A small segmentation model, trained from scratch.
Model: 48-pixel images, encoder arch mlp_mixer, encoder activation gelu_tanh, encoder patch size [8, 8], encoder width 192, decoder norm batchnorm, decoder activation silu, decoder widths [64, 128, 128, 128].
Training: soap at rate 0.0025, batches of 64, held-out accuracy 99%.
Data: trained on seven-segment displays showing three digits, 5.8 epochs.
Rows from block 3 of the encoder of a small segmentation model, named by matrix and row number. Rows with one number belong to one neuron. Each number is 128 + 24 x the weight over its row's rms, rounded and kept within 0 to 255. All counts start at 0.
Before each neuron's rows are labels from the 100 images, of 14976, where the neuron reaches its highest value: "lies over" is the class under the peak. Only what is clearly more common there than usual is listed. The data: seven-segment displays showing three digits.
# fc1: MLP up (encoder.blocks.3.mlp.fc1.weight, 768x192), inputs 96-191
# fc2: MLP down (encoder.blocks.3.mlp.fc2.weight, 192x768, transposed), outputs 96-191

lies over: lit segment
fc1.439 [132 107 177 111 136 103  93 107 115 103 172 112 176 114 111 103 157 176 124 161 127 193 142  90 152  93 127 134 122 144 112 146  97 115  92 171 135 122 130 144 113 114 141 145 126 131 162 122  92 122 173 123 143 108 151 150 138 111 121 112 120 157 115 120 118 138 139 137 127 125 109 145 165 184 123 114 138 153 110 135 131 167 136 152 173 152  91 111 134 121  98 109 132 108 109 133]
fc2.439 [108 109 148 182  92 116 114 145 134 108 118 109 115 129 173 150 131 111 114 107 159 164 168 130  91 114 110 143 124 142 115 113 110 145 131 118 119  88 119 103 130 156 139 161  99 128 117 147 131 101  99 117 142  99 133 111 158 119 148 133 121 132 115 102 138 112 151 118 107 111  98 131  94 127 136 137 172 147 142 169  89 135 110 114  98 147 141 112 108 147  98 101 142 134  71 103]

lies over: screen
fc1.643 [127 144 115 110 146 131 151  93 117  92 143 111 109  88 171  87 126 200 118 151 136  98 115 106  95 117 173 130 137 175 109 151 136 148 140 140 137  95  85 120 141 136 118 148 166 146 118 136 137  94 157 131 112 154 140 112 141 115 154 174 122 124 142 113 156 114 155  99  88 159 101 142 133 111 102 123 158 108  89 106  95 152 133  98 132 119 119 142 145 144 113 132 114 136 120 111]
fc2.643 [151 141 101 120 180 132 112 164 103 136 143 130 106  97 102 106 102 116 144 152 145 148 154 186 119 139  84 151 122 128 120  93 110  86 178 124 132 112 146 124 124 136 133 134 117 152 132 156 120 128 104 147 133  92 144  84  76 143 112 123 129 136 139 105 139 143 132 126 173 130 146 129 130 103 135 118  84 135 133 147 199 111 148 128 137 117 170 123 113 133 147 116 140  60 152  86]

lies over: screen
fc1.752 [147 170 151 139 133 127 143 129 109 118 161 103 167 139 125  69 126 147  93 146 108 133 127 152 131 125 129 123 113 108 102 125 113  84  91 143 137 124 142 120 123 108 149 169 123 159 103 106  91 155 104 121 133 158 115 125 103 107 155 177 124 139 112 131 125 152  43 133 136 143 122 133 133 145  97 154 165 128 100 173 177 147 167 132 139 159 139 134 188 120 123 177 122 141  98 120]
fc2.752 [154 131  95 134 135  99 128 132 122 141 103 118  84 139 167 146 124 126  80  80 140 113  93 131 113 168 142 142 130 162 116 102 127 159 160 111 127 120 145 138 152  94 140 113 118 159 116 137 162  81 157 151 153 108 113 113 124 116 143  79 112 169 100 135 107 120 139 116 106  97 108  84 152  93 140 141 128 135 197 136  88 138 102 141 115 143 126 122 122 153 126 114 156  89 103 126]

lies over: lit segment
fc1.747 [ 69 130 122 152 127 193 153 120 145 144 120 153 116 183 125  93 150 161 153 140  89 165 103 135 114 108 117 148 133 133 132 130 124 127 114 127 154 142  84 126 147 178 165 129 133 125 147 118  96 138 150 103  85 123 127 130  97 133  97 112 119 178 119 134 142 151 181 149  84 129 142 181 112 112 172 102 142  99 116 102 129  94 118 114 107 140 111 106  99 147 114 125 109  99 141 141]
fc2.747 [162 134 149 137 134  94 143 112 125 136 150 107 131 112 116 148 106 113 134 125 142 147 167 145 125 123  92 134 134 113 124 131 148 123 118 130 142 144 203 129 100  96 110 137 129 114 110 109 116 124 127 123 246 118 133 117 164 117 100 102 115  91 113 123 128 131  88 118 129 129 125 115 122 103 101 166 129 156 116 141 179 161 146 142 124  90 124 126 132 105 116 140 146 126  91  90]

lies over: screen
fc1.428 [122 136 144 100 146 147 144 146 134 136  99 139 145 128 143 129  95 146 144 147 104 140  63 153 157 147 148 143 149 115 189 152 110 153 145 138 137 131  94 111 128  95 118 117 156 136 155 117 108 115 144  91  73 152 106 161 124 134 161  93 114 128 159 160 163 148 127 140 104 162 136 130 199 144 125 100 105 122 147 139 136  99  92 102 191 117 111 100 110 118 104 104 142 110 168 156]
fc2.428 [170  92 145 143 127 105 161 135 151 153 170 126 127 132 119 116  93 129 115 112 137 118 167 173  94 120 110 135  77 169 128 101 140 116 158 129 116 148 139 148  89 110 131 118 162 128  50  92 148 139 111 154  57 129 118 148 131 156 122 129 115 117  80 129 171 105  78 115 124 147 143  95 100 103 101 141 124 113 156 104 134 120 128 157 114 126 136 155 151 116 158 105 155 144 123 116]

lies over: screen
fc1.417 [ 87  90 129 172 111 168 121 112  93 119 140  90  73 129 133  93  92 131 130 117 174 105 119 143 155 111 125 151 136 107 107 172 147 119 103 119 123 126  78 175 130 120  87 106 117 119  80 117 120 112 128 133 103 178 113 151 143 127 164 126 103 124 160 138 130 113  94 115 108 151 114 123 130 124 127  96 130 116 148 183 136 109 132 156 130 187 156 138  92 148 117 131 115 128 105 150]
fc2.417 [142 108 134  67 129 130 100  72 141 114 135  60  95  83 102 149 113 110 106 116 142 117 125 163  90 151 134 117 130 141 124 139 137 129 141 124  86 156  89 125 122 123 168  79 128 133 130 103 110 141 156 113 148  83 158 129 116 142 119 141 111 118 152 123 116 123 117 119 144 189 124 111 115 123  93 125 110 136 145 115  90 168  80 170 141 102 139 102 138 137 153  99 126 106 101  99]

lies over: surround
fc1.297 [116 103 139 162 138 141 149 138 141 148 127 106 110 116 127  92 130 110 121 103 143 132 122 145  87 113 105 137 124 170 162 159 153 118  91 104 158 109 117  96 129  94 153 181 102 147 165  97 156 115  93 159 148 139 107 109 105 123 134 157  90 139 126 134 124 115 158 116  98 132 166 130  95 119 111 107 105 166 139 139 149 136 111 111 122 157 118 249  93 108 105 108 118 108 111 130]
fc2.297 [128 124 159 117 145 120 125 145 127 128 138 154  95 137 104 113 132 124 126 121 117  74 142 138 128 138 146 124 130 102 103 130 165 152 152 116 156  97 209 118 110 127  96 122 134  65  97 171 132 120 163 132 206 117 143 134 152 146 106 117 104 104 129 115 109 121 158 146 116 164 127 119 135 144 124 122 127 147 113 102 124 128 130 123 129 126 114 150 148 121 138 117 105  96 140 111]

lies over: lit segment
fc1.40 [147  74 145 154 130 122 150 105 103 171 118 134 112 155  70 150 112 201 128 114 123 114 128 127 112 144  95 163 138 107  99  99 128 133 143 142 122 113  64 173 150 125 164 166 116 101 145 112 113 138 177 137  91 134 156 126 135 116 125 122 143 144 147 114 169 128 124 125  93  94 124 139 145 119 150  82 139 148 137 136 141 145 144 109 110 124 142 118 172 145 165 166 126 119 121 107]
fc2.40 [142 154 113 104 107 118 122 114 104 161 135  71 131 122  73 137 139 141 110 100 115 144 132 137 100 136 155 151 156 125 168 106 140 121 129 125 129 128  59 127 118  82 133 113 122  99 126 112 143  98 114  99  66 110 134  97 108 139 121 137 134 129 102 130 142 100 131 135 132 110 114 152 132 111 112 132 109 133 151 144 126 149 141 131 147  94 127 149 134 135 128 154 116 134 150 137]

lies over: screen
fc1.682 [128 120 126 123 119 106  87 128 131 134 104 111 126 138  77 147 153 156 114 140  99 144 190  66 142 157 104 102 115 130  95 142 118 148 181 107 130 179 148 162 144 103 145  92 113 105  92 145 115 152  87 120 150  91 127 184 136 116 110 104 122 121 120 151 149 176 151 152  95 121  99 118 116 152 127 137 156 117 171 119 160 114  97 126 105 146 113 118  90 116 150  95 127 154 112 129]
fc2.682 [138 117 120 116 109 101 101 151 111 150 134 140 169 106 118 171 164 129 150 121 145 131 124  76 147  77  97 137  92 113 130 131 110 147 145 106 105 112 118  65 153 134 152 161 139  89 147 113  94 121 132  99 102 116 112  97 117 170 143 145 191 134 184 133 187  85 122 186 131 112 133 146 117 149 139 100 123  95 150 129 102 134 111  73 130 127 169 100 137 132  95 170 159 116 139  92]

lies over: screen
fc1.562 [120 106  76 124 100 122 167 142 126 131  73 121 113 123 106 125 124 135 104 142 151  65 129 155 100 154  59 125 137 128 149 150 140 152 125 106 121 118  96 145 127 148 123 140 152 110  90 135 150 132 181 124  74 112 168 139  96 115 117 142 148 150 146 178 179 154 136 138  96 146 143 113 122 108 116 168 138 147 115 128  86 159 120 148 167 130 130 108 137 144 134 123 154 148 126 122]
fc2.562 [144  97 137 104 137 147 124 123 109 106 181 153 124 126 146 150 140 123 133 130 107 116 141 111 124 112 154  95 103  94 107 106 132 131 106 137 125 133 178  84 127 118 105 129 116 129 108 121 103 133 135 126 201 103 140 136 129 108 148 144  74 148 147  90 133  93  99 148 152 141 145 174 138 134 154 100 111  98 138 119 189 131 144  65 136 109  96 135 143 124 146 131 109 103 123 129]

lies over: lit segment
fc1.245 [118  94 156 153 119 165 121 152 123 166 100 134 107 140 158  93 172 153 122 125 131 131 146 150 202 149 139 170 135 130 108  72 120 114 122 144 117 113  83 156 113  92 136 121 122 106 122 127 124 135 119 128  74 156  90  99 156 127 150 152 149 119 147 105 111 134 188 135  99 130 127 170 114 144 136  72 108 136 113 132 112  86 131  80 123 135 126 130 113 146 122 118 107 149 137 111]
fc2.245 [105 200 146 125 139 106 109 133 136  61 140 132 151 121  86 150 129 130  81 115 128 155 142 146 109 107 113 110 102 128 129 140 142 148 113 140 139 138 146 131 126 144 151 150 125 146 122 140  98 124 128 169 220 107 133  76 115 143  97  99 119 181 149 107 166  95  86 111  96  86 134 129 152 123 101 141 116 145 120 144 147 122 140 119 134 148  85 112 103 169  72 166 140 106  89 144]

lies over: screen
fc1.208 [137 137 120 117 131 146 106  86 114 102 118 166 109 109 116  74 133 129 156 112  37 131 124 121 104 137 126  91 159 205  78 108 134 139 125 146 113  82 155 109 168 110 119 186 108 157 181 137 123 127 106 123 123 112 132 118 113 112 147 138 136 132 102 163 171 108 125 112 111 146 143 111 169 119 144 113 135 167 143 130 103 133 142 125 159 126 129 166  97 111 132 158 138 180 170 143]
fc2.208 [156 121  74 138  79 138  76 121 135 138 105 116 133 108 151 130 136 145 128 110 138  98 146 121 110 104 111 150 111  97 117  82 104 124 156 126 166  69 138 138 123 123 126  90 128 134 135 147 163 117 109 125 155 168 122 118 122 152 147 114 128 119 101 151 100  93 108 113 131 114 130 137 142 117 112 108 134 113 125 129  97 164 140 131 112  98 162 126 137 150 131 121 151 120 126 108]

lies over: screen
fc1.145 [165 128 109 163 142 101 117 129 139 136 131 128 137 139 143 146 118 117 129 106 119 103 121 122 146 184 108 115 125 105  86 144 122 177 118 118 155 156 129 171 133 120  99 136 170 132 177 127 161 153 124 107 135 122 146 147  76 126 126 139 131 137 123 102 115 166 114 103 153 111 123  68  55 145  68 164 108  72 132 135 135 129 172 102 121 119 112 136  63 127  96 111 109  99 135 137]
fc2.145 [134 148 124 111 142 110 156 164 168 134 133 148 152 184  80 123 127 131 106 109 102 156 100 123 117 101  88 153 105 125 162 116 116 115 143  67 124 119  93 107 103 143 162 106 135 140 148 135 148 144 103 100 107  86 154 110 154 167 113  99 137  94 131 125 123 124 117 123 106 138 134 122 136 153 157 111 154 128 129 111 122 131 124 101 123 165  93 125 203 152 109  88 155 143 193 144]

lies over: lit segment
fc1.125 [149 106 168 173 142 132 139 132  44 147 163 127 138 119 127 166 113 180 125 111 114 120 111 106 160 130 106 103 164 135 122 146 133  70 139 138 135 112  85 155 126  92 145 172 141 131  92 113 119  88  98 147  77 132 114  95 157 146 139 123 146 102 131 122 122 110 133 150 162 122 152 134 114 138 150 104 135 155 170 125 104 123 130 125 105 141 155 110 138 136 133 121 133 104  82 116]
fc2.125 [134 107 135 136 109 111  98 146 152 166 139 139 117  98  96 129 116 157 130 112 106 137 132 137 156 111 160 140 126 141 153 118 158  98 136 118 107 142  84 129 127 116 143 111 132 153 122 154 174 157 134 126  38 136 126  90 126 136 109 155 161  98 153 161 156 112 122 151 128 111 118 146 146 110 134 117 135 145 112 102 118 124 125 145 116 126 100 130 118 120 151 116 133 127 110 149]

lies over: surround
fc1.467 [120  80 132 166 126 137 151 121 157 137  71 138 131 153 144 138 175 125 126 169 149 138 120 130 121  94 136 121 123 142 106 133 133 102 138 130 126  91 129 114 139 105  99 130 134 112 147 122 145 136 116 144 121 127 144 131 151 105 175  98  91 153 157 146 120 105 110 118 163 165 137 157  36 101 139 101 113 137 142 159 120 123 143  65 183 166 108 192 131 113  96 130 127 119 100 118]
fc2.467 [138 128 119 155 150 138  99 145 122 114 108 116 103 153 115 121 165 118 132 142 159 117 124 143 153  77 157 138 120  94 133  98 163 134 162 153 157 131 181 135 123 138  93  92 133 104  85 140 137 109 153 139 199 135  96 128 110 135  99 115 116  80 145 113 106 145 117 114 141 170 135  82 125 130 126 115 132 142  85 113 106 144 155 124 139 124 135 144 122 130 123 136 121 126 150  95]

lies over: surround
fc1.534 [138 102 120 128 130 146 147  95 145 139 127 125 159 101 128  68 125 147  99  89 102 121 116 129 164  95 154 146 136 167 143 137 141 153  93 131 130 149 115 150 120 117 143  97 115 125 136 124 109  97 111 109 142 119 165 131  96  83 111 143 111 141 102 147 131 158 133 165 148 143 115 110  82 138  94 103  89  79 105 127 127  92 110 142 139 122  93 212 117 111 172 128 137 133 108 101]
fc2.534 [100 100 168 129  96 126 114 130 126 112 122  76 137  98 120 111 134 142 119 111 165 129 125 162 113 171 148 118 169 126 139 151 163 180 155 106 121 132 132  94  78 137 126 118 144 117  84 151 130 114 161 151 153  89 115 141 110 167  97 133  97 110 130 107 126 102 141 120 118 131 109  90 111 168 124 115 145 165  97 146 119 117 129 152 139 140 128 142  91 126 170  91 128 104 144  60]

lies over: screen
fc1.430 [122  82 108 120 103 138 110 112 114 122 114 115 169 133 128  93 127 167 151 153 116 157 127 161 117 166 179 122 151 127 172 133 121 139 163 117  89 141 129 147 151  94 118  89 152 128 136 110  94 129 148 182  73 160 148 164 141 114 143 124 119 118 129 146 125 176 154 163 126 155 138 126 158 136 105 104  88 138  99 158 126 114 131 128 154 110 117 117  89  91 131 100 116  95 145 127]
fc2.430 [158 162 171 161 130 152 135 134 126  94 155  96 123 126 108 163 107 102 100 116 151 129 142 113 107 110  97  73 119 157  73  98 131 128 129  99 149 134 160 144 129 134  97 162 107 152 118 137 131 128 141 104 215 118  99  88 106 113  84 142 112 159  91  95 154 100 101  96 115 113 139 140 112 113 146 169 139 109  98  98 124 129 177 154  93  86 124 125 134 152 107 162 156 162 129 141]

lies over: lit segment
fc1.105 [115 124 138 139 135 119 161 147 113 133 122  99 143 113  95 141 131 142 104  89 109 119 120 113 111 117 100  96 130 116 146 154 103 101  90 166 119 126  70 165 173 139 113 167 123  97 146 140 111 156 117 139  63 149 106 136 125 148  90 154 144 140 124 127 141 158 153 116 148 140 147 174  83  91 172 162 139 118  94 162 108 153 117 180  91 102 140 121 128 134 122 122 145 129 148 143]
fc2.105 [157 117 106  79 127 155  85 157 118 199 122 130 154 113 133 140  98 152 127 130 114 151 116 137 158 153 108 155 136 129 179 107 148 112 115 129 132 114  62  74 126 127  86 100 152 113 128 122 141 133 129 115  24 156 146 112 139 114 161 139 149 130 137 136 146 117 151 137 119 127 114 174 142 150 138 107 125 112 152 130 118 130 148 129 163 129 135 126 101 137 157 146 133 138 130 150]

lies over: lit segment
fc1.182 [109 121 138 190 121 149 146 158 154 145 168 133 112 125 141 139 141 137 130  91  99 138 117 127 142 109 139  89 120 111  82  99  70 127 130  97 143 160 112 126 145 112 116 132  89 155 129 121  92  92 143  99  65 110 108  85 131 121 109 117 124  96 134 128  80 135 149 110 155 144 115 137 150 145 122 106 128 137 134  98  98  86 150  97 111 125 114 135 154 125 150 121 141 169 171 105]
fc2.182 [139 109 145 102 142 115 148 106  83  90  86 171 122 118 105 105  98 147  78 161 116 131 103 159 113 147  94 124 144 138 140 125 159 115 105 142 124 123 146 158 138 130 142 116 128 115 142 138 116 129 155 126 248 152 129 135 125 115 123 170 134 161 115 113 154 139 160 140  87 121 116  69 127  96  87 150 110 166 136 125 125 157 122 150 120 125 144 117 128 118 145 120 117 119 101 138]

lies over: screen
fc1.655 [142 119 143 106  72 135 181 171 155 133 155  90  94 158 116 117 120 154 163 147 126 118 125 106 122 108 156 125 114 149 140 158 145  99 139 138 137 136 115 160 138  99 159 119 141 106 111 113 109 151 104 105  77 146 136 134 132 140 103 120 156 121 130 122 125 138 172 105 145 108 163 116 138 125 166 134 113 108 128 119  87 116 149 131  94 118 156 147  83 146  99 119 179 140 137 166]
fc2.655 [106 118  73  90 103 123 118 132 148 115 112  99 149 107  67 136 136  92 137  97  96  85 147  93 125 150  93  96 102 167 160 134 124 117 128 149  94 140 118  96 147 131 122 117 130 118 113 143 153 142 151 138 105 155 131 146  99 112 111 122 153 179 158 114 127 119 132 121 141 150 122 133 128 119 117 146  98 124 119 105  92 140 103 165  87 126 109 146 105 112 125 155 139 140 105 151]

lies over: screen
fc1.114 [118 115 112 137  85 134 167 108 140 118 116 113 156 135 149 154 109 134  94 124 126  88 154 100 132 106 116 141 150 105 130 111 173 135 109 123 110 146 133 143 123 117 136 127 124 139 146 138 139 114 163  89  98 161  95 161 138 138 148  92 147 145 151 119  95 172  76 139 139 113  92 126 127 191 121  94 130 152 179 101 159 142 157 128 147 135 108 144 123 138 134 120  78 123 167 149]
fc2.114 [110 125 136 124 149 119  89 130 132 148 146 135 123 139  97 148 148 110  88 139 133 116  83  94  89  96 113  59 147 143 150 106 132 114 117 145 152 159 146 130 138 132 147 141  86 114 157 144 180 133 112 127 138  98 114 152 163  96 157 132 122 153 110  84 166 113  97 134 131  80  83 131 124 118 127  99 121  93 157 140 131  97 151 139 102  96 133 145 108 150 161 123 131 114 141 112]

lies over: screen
fc1.424 [195 132 132  92 122  94 105 141 137 135 145 117 107 152 139 119 109  90 146 158 116 117 134 139  96 178  98  85 118 141 143 124 121 108 152 165 117 136  91 145 154 144 174 129 109 134 152 147 158  91 160 115 138 151 111 114 177 120 139 168  99  93 132 135 140 186 107 151 125 132 166 142 147 105 145 116 158 111 120 111  95 128 194 103 126 159 141 119 149 116 121  82 113 156  79 148]
fc2.424 [106 170 125 106 107 151 164 115 128 135 102  86 145 136  89 132 140 107 134 117 101 130 100 128 143 137 144 124 153 147 146 123 145 152 110 148 143 139 143  88  98 138 119  86  59  80 140 122 139  93 157 154 176  99 137 151 133 128 131 161  96 131 139 165 137 153 166 121 115 145 107 137 128 103 121  85 126 171 141 111  81 136 135 117 145 151 124 125 155 135  89  81 124  79 118 128]

lies over: screen
fc1.514 [148 137  95 119 136 133 126 124 122 112 102 141  77 134 133 143 133  99 127 131  96 113 135 144 165 146 185 142 165 145 181 157 149 128  88 100 128 145 125  85 128 122  99  87 129 101 134 119 122 112  87 134  86 137 141 107 177 156 141 133 126 129 132 153  73 105  83 106 116 156 174 150 156 150  96 125 129 132 131 116 124 148 104 182 115 107 135 127 113 135 115 159 110 107 116 138]
fc2.514 [ 97 152 113  91 136 112 148  91 147 129 154 103 150 161 109  98 140 103 149  95 112 164 129 114 134 107 133 136  90 158 155  90 133 118 171 121 130 126 119 118 133 140 134 131 141 159 166 113  94 119 143 144 139 125 151 152 139 142 136 114  89  95 131 145 114 151  99 123 102 129  82 100 114 134  98 115 128 110  91 122 108 152 114  86  92 153  81 130 133 147 126 107 140 177  97  84]

lies over: surround
fc1.409 [164 125 145 128 124 178 101 121  66 164 133 148 100 133 122  84 123 157 145 134  94 126 120 140  89 103 170 116 122 141  87 148 127 155 107 149 128 159 145 164 136 106 162 148  82 145 118  79 114 117 126 111 130 147 189 102 126 105 121 116 131 126  88 138 131 105  93 122 128 130 136 118 121 145 138 149 135 143 138 103 109 119 143 114 158 134 134  59  86  98 145 144 112 135 115  96]
fc2.409 [112 164 118 191 116 120 133 150 128 117 131 126 171 166 140 142 109 121  94  65 157  90 126 149 101 169 143 134 125  89 129 115  88 132 130 151 150  77 110 132 111  99 164 129 145 151 142  97 149 149 120 114 137 132 109 157 146 149 105 127  95 129 110 148 127 103 108 153 120 122 122 136 134 124 109 106 121 130 130 133 119 157 130 172 116 165 119 128 142 108 139 161 109  94 107 102]

lies over: surround
fc1.113 [102 118 156 141 132 117 113 114 136 135  93 133 120 124 124 141 138 113 144 140 120 146 122 104 106 123 154 151 106 131 103  96  80 149 175 140 151 118 134  94 145 110 143 118 130 146 123 119 134 101 144 141 124 118 103 157 124 114 114 175 163 135 136 132 129 107 147 113 131 123 126 156 148  95 145 141 134 132 126 115 153 147 122 120 174 137 171 103 164 134 120 119 185  92 112 154]
fc2.113 [130 114 121 160 127  96 115 147 162 163  99 119 121 112 146 127 114 174 124 103 110  94 127  80  90 122 141 112 139 146  98  76  91 116 130  90 129 112 181 135 113 121 122 127 137 152 125 102 139 112 120 129 164 146 148 101 139 124 118 114  95  80 114 104 112 120 157 101 105 101 140 108  85 112  90 148 152 144  86  92 187 140 164 118 119 124 129 111 149 135 123 114 149 118 105 128]